config.yaml
train_examples: 145000
block: "basic"
momentum: 0.9
batch_size: 384
adamw_weight_decay_other_params: 0.01
Rows from block 8 of a small segmentation model, named by matrix and row number. Each number is 200 + 20 x the weight over its row's rms, rounded and kept within 0 to 999. All counts start at 0.
After each channel's rows are labels from the 100 images, of 14848, where the channel reaches its highest value: "colour at peak" is the nearest of a few named colours to the mean colour under the peak; "peak at" is the part of the image that holds the peak. Only what is clearly more common there than usual is listed. The data: rendered rooms with furniture.
# convs0: first 3x3 conv (model.decb.0.0.convs.0.weight, 128x256x3x3, each kernel summed), inputs 128-255

convs0.11,200,200,200,200,200,200,200,200,200,200,200,200,200,200,200,200,200,200,200,200,200,200,200,200,200,200,200,200,200,200,200,200,200,200,200,200,200,200,200,200,200,200,200,200,200,200,200,200,200,200,200,200,200,200,200,200,200,200,200,200,200,200,200,200,200,200,200,200,200,200,200,200,200,200,200,200,200,200,200,200,200,200,200,200,200,200,200,200,200,200,200,200,200,200,200,200,200,200,200,200,200,200,200,200,200,200,200,200,0,200,200,200,200,200,200,200,200,200,200,200,200,200,200,200,200,200,200,200
colour at peak: grey
peak at: top centre

convs0.86,200,199,315,200,201,200,200,200,200,200,200,200,200,200,197,146,200,200,200,200,200,200,200,200,200,202,200,97,200,201,200,200,200,277,200,200,200,200,200,200,200,200,200,200,200,199,200,200,200,200,200,200,200,200,200,200,200,199,200,200,200,0,200,230,201,200,200,200,200,223,192,200,200,208,200,200,199,200,200,200,200,200,200,200,202,198,287,200,200,202,198,200,200,200,229,199,200,201,200,200,200,200,200,202,200,200,200,200,212,180,200,200,271,200,216,200,200,200,199,200,200,200,200,200,205,200,200,200
colour at peak: grey
peak at: top centre

convs0.34,200,200,199,201,249,200,200,200,200,200,203,200,173,200,207,207,200,200,200,200,200,200,200,200,200,181,200,198,200,191,201,200,200,210,200,200,200,206,200,200,200,196,200,200,200,200,200,200,201,200,200,200,200,200,200,200,200,198,200,200,200,197,200,205,195,200,200,192,200,192,315,200,200,253,200,172,181,200,210,200,200,200,215,200,199,174,199,200,200,196,196,200,200,200,212,196,193,198,200,200,200,200,200,193,200,199,200,182,213,319,200,200,195,200,204,221,200,200,188,200,200,200,200,200,454,200,199,200
colour at peak: black
peak at: middle left

convs0.78,200,200,200,198,124,200,200,200,200,200,200,200,200,200,198,334,200,200,200,200,200,200,200,200,200,202,200,199,200,203,200,200,200,119,200,200,200,201,200,200,200,200,200,200,200,200,200,200,204,200,200,200,200,200,200,199,200,196,200,200,200,199,200,218,187,200,200,164,200,201,236,200,200,189,200,195,217,200,200,200,200,200,246,200,222,398,200,200,200,212,197,200,200,200,200,109,191,217,200,201,200,200,200,240,200,204,200,228,198,299,200,200,198,200,197,195,200,200,225,200,200,200,200,200,241,200,144,200
colour at peak: brown
peak at: middle left

convs0.67,200,202,187,200,200,200,200,200,200,200,200,200,199,200,201,227,200,200,200,200,200,200,200,200,200,198,200,182,200,201,200,200,200,248,200,200,200,200,200,200,200,193,200,200,200,200,200,200,200,200,200,200,200,200,200,199,200,201,200,200,200,169,200,164,200,200,200,199,200,207,201,200,200,201,200,200,239,200,201,200,200,200,203,200,200,201,355,200,200,202,200,200,200,200,261,200,202,200,200,200,200,200,200,200,200,200,200,200,398,203,200,200,344,200,186,219,200,200,200,200,200,200,200,200,208,200,200,200
colour at peak: grey
peak at: top centre

convs0.29,200,190,196,200,200,200,200,200,200,200,198,200,200,200,189,260,200,200,200,200,200,200,200,200,200,335,200,250,200,200,200,200,200,200,200,200,200,200,200,200,200,202,200,200,200,200,200,200,201,200,200,200,200,200,200,191,200,195,200,200,200,100,200,266,200,200,200,200,200,192,197,200,200,197,200,200,136,200,198,200,200,200,202,200,202,199,196,200,200,214,200,200,200,200,251,202,201,201,200,200,200,200,200,204,200,199,200,201,117,188,200,200,0,200,208,205,200,200,199,200,200,200,200,200,244,200,200,200
colour at peak: grey
peak at: top right

convs0.83,200,203,200,140,309,200,200,200,200,200,200,200,206,200,195,302,200,200,200,200,200,200,200,200,200,199,200,171,200,184,200,200,200,198,200,200,200,217,200,200,200,199,200,200,200,199,200,200,200,200,200,200,200,200,200,199,200,283,200,200,200,201,200,202,203,200,200,200,200,196,196,200,200,228,200,200,172,200,200,200,200,200,91,200,167,269,200,200,200,151,201,200,200,200,199,235,224,311,200,200,200,200,200,193,200,182,200,248,198,371,200,200,200,200,199,190,200,200,176,200,200,200,200,200,205,200,198,200
colour at peak: brown
peak at: middle left

convs0.124,200,200,333,200,202,200,200,200,200,200,200,200,201,200,196,235,200,200,200,200,200,200,200,200,200,214,200,251,200,192,200,200,200,205,200,200,200,199,200,200,200,200,200,200,200,202,200,200,200,200,200,200,200,200,200,194,200,203,200,200,200,266,200,228,201,200,200,195,200,201,259,200,200,199,200,200,331,200,200,200,200,200,198,200,200,196,261,200,200,202,189,200,200,200,199,198,200,200,200,200,200,200,200,146,200,199,200,200,319,205,200,200,375,200,252,200,200,200,200,200,200,200,200,200,203,200,199,200
colour at peak: grey
peak at: top centre

convs0.45,200,251,194,199,201,200,200,200,200,200,200,200,200,200,201,205,200,200,200,200,200,200,200,200,200,134,200,115,200,201,200,200,200,253,200,200,200,215,200,200,200,202,200,200,200,200,200,200,200,200,200,200,200,200,200,204,200,200,200,200,200,135,200,241,199,200,200,200,200,200,107,200,200,200,200,200,282,200,201,200,200,200,199,200,200,204,150,200,200,186,237,200,200,200,199,200,200,200,200,200,200,200,200,203,200,200,200,200,35,200,200,200,355,200,140,200,200,200,199,200,200,200,200,200,147,200,200,200
colour at peak: grey
peak at: top centre; top right

convs0.46,200,183,205,197,201,200,200,200,200,200,200,200,200,200,198,202,200,200,200,200,200,200,200,200,200,239,200,142,200,203,200,200,200,256,200,200,200,209,200,200,200,200,200,200,200,200,200,200,200,200,200,200,200,200,200,200,200,194,200,200,200,88,200,188,210,200,200,199,200,203,265,200,200,205,200,200,204,200,203,200,200,200,201,200,199,197,339,200,200,192,199,200,200,200,363,200,200,200,200,200,200,200,200,207,200,200,200,200,192,227,200,200,224,200,189,215,200,200,200,200,200,200,200,200,215,200,200,200
colour at peak: grey
peak at: top centre

convs0.111,200,200,200,200,200,200,200,200,200,200,200,200,200,200,200,200,200,200,200,200,200,200,200,200,200,0,200,200,200,200,200,200,200,200,200,200,200,200,200,200,200,200,200,200,200,200,200,200,200,200,200,200,200,200,200,200,200,200,200,200,200,200,200,200,200,200,200,200,200,200,200,200,200,200,200,200,200,200,200,200,200,200,200,200,200,200,200,200,200,200,200,200,200,200,200,200,200,200,200,200,200,200,200,200,200,200,200,200,200,200,200,200,200,200,200,200,200,200,200,200,200,200,200,200,200,200,200,200
colour at peak: grey
peak at: top centre

convs0.87,200,197,200,209,56,200,200,200,200,200,203,200,200,200,212,229,200,200,200,200,200,200,200,200,200,186,200,279,200,176,200,200,200,181,200,200,200,198,200,200,200,198,200,200,200,199,200,200,195,200,200,200,200,200,199,199,200,199,200,200,200,190,200,274,199,200,200,200,200,194,168,200,200,209,200,198,180,200,208,200,200,200,156,200,200,135,201,200,200,202,195,200,200,200,200,100,201,238,200,200,200,200,200,195,200,222,200,199,228,203,200,200,186,200,386,203,200,200,196,200,200,200,200,200,309,200,204,200
colour at peak: black
peak at: middle left

convs0.105,200,204,325,200,200,200,200,200,200,200,200,200,200,200,200,254,200,200,200,200,200,200,200,200,200,207,200,66,200,200,200,200,200,230,200,200,200,199,200,200,200,201,200,200,200,200,200,200,200,200,200,200,200,200,200,200,200,202,200,200,200,6,200,237,199,200,200,200,200,200,210,200,200,204,200,200,200,200,200,200,200,200,203,200,200,200,191,200,200,201,200,200,200,200,286,200,200,200,200,200,200,200,200,203,200,200,200,200,90,255,200,200,232,200,215,200,200,200,199,200,200,200,200,200,205,200,200,200
colour at peak: grey
peak at: top centre

convs0.20,200,181,358,199,202,200,200,200,200,200,199,200,200,200,198,154,200,200,200,200,200,200,200,200,200,186,200,234,200,223,200,200,200,189,200,200,200,194,200,200,200,198,200,200,200,200,200,200,202,200,200,200,200,200,200,198,200,198,200,200,200,169,200,180,199,200,200,200,200,203,219,200,200,200,200,201,201,200,202,200,200,200,206,200,202,199,279,200,200,211,201,200,200,200,423,198,200,202,200,200,200,200,200,224,200,201,200,200,220,199,200,200,196,200,240,201,200,200,199,200,200,200,200,200,219,200,201,200
colour at peak: grey
peak at: top right; top centre

convs0.48,200,200,200,200,200,200,200,200,200,200,200,200,200,200,200,200,200,200,200,200,200,200,200,200,200,200,200,200,200,200,200,200,200,200,200,200,200,200,200,200,200,200,200,200,200,200,200,200,200,200,200,200,200,200,200,200,200,0,200,200,200,200,200,200,200,200,200,200,200,200,200,200,200,200,200,200,200,200,200,200,200,200,200,200,200,200,200,200,200,200,200,200,200,200,200,200,200,200,200,200,200,200,200,200,200,200,200,200,200,200,200,200,200,200,200,200,200,200,200,200,200,200,200,200,200,200,200,200
colour at peak: brown
peak at: centre; middle right

convs0.80,200,204,203,200,200,200,200,200,200,200,200,200,200,200,198,226,200,200,200,200,200,200,200,200,200,256,200,286,200,201,200,200,200,187,200,200,200,200,200,200,200,199,200,200,200,201,200,200,200,200,200,200,200,200,200,190,200,201,200,200,200,225,200,212,201,200,200,200,200,199,200,200,200,200,200,200,193,200,200,200,200,200,200,200,200,200,221,200,200,468,201,200,200,200,192,200,200,200,200,200,200,200,200,200,200,200,200,200,271,201,200,200,243,200,203,201,200,200,199,200,200,200,200,200,244,200,200,200
colour at peak: grey
peak at: top centre

convs0.55,200,215,201,200,206,200,200,200,200,200,200,200,192,200,213,331,200,200,200,200,200,200,200,200,200,203,200,188,200,206,200,200,200,164,200,200,200,263,200,200,200,201,200,200,200,200,200,200,200,200,200,200,200,200,201,199,200,204,200,200,200,170,200,202,207,200,200,187,200,275,346,200,200,201,200,385,157,200,201,200,200,200,194,200,201,178,201,200,200,199,257,200,200,200,223,176,286,196,200,200,200,200,200,217,200,198,200,200,196,199,200,200,217,200,228,235,200,200,206,200,200,200,200,200,195,200,199,200
colour at peak: black
peak at: middle right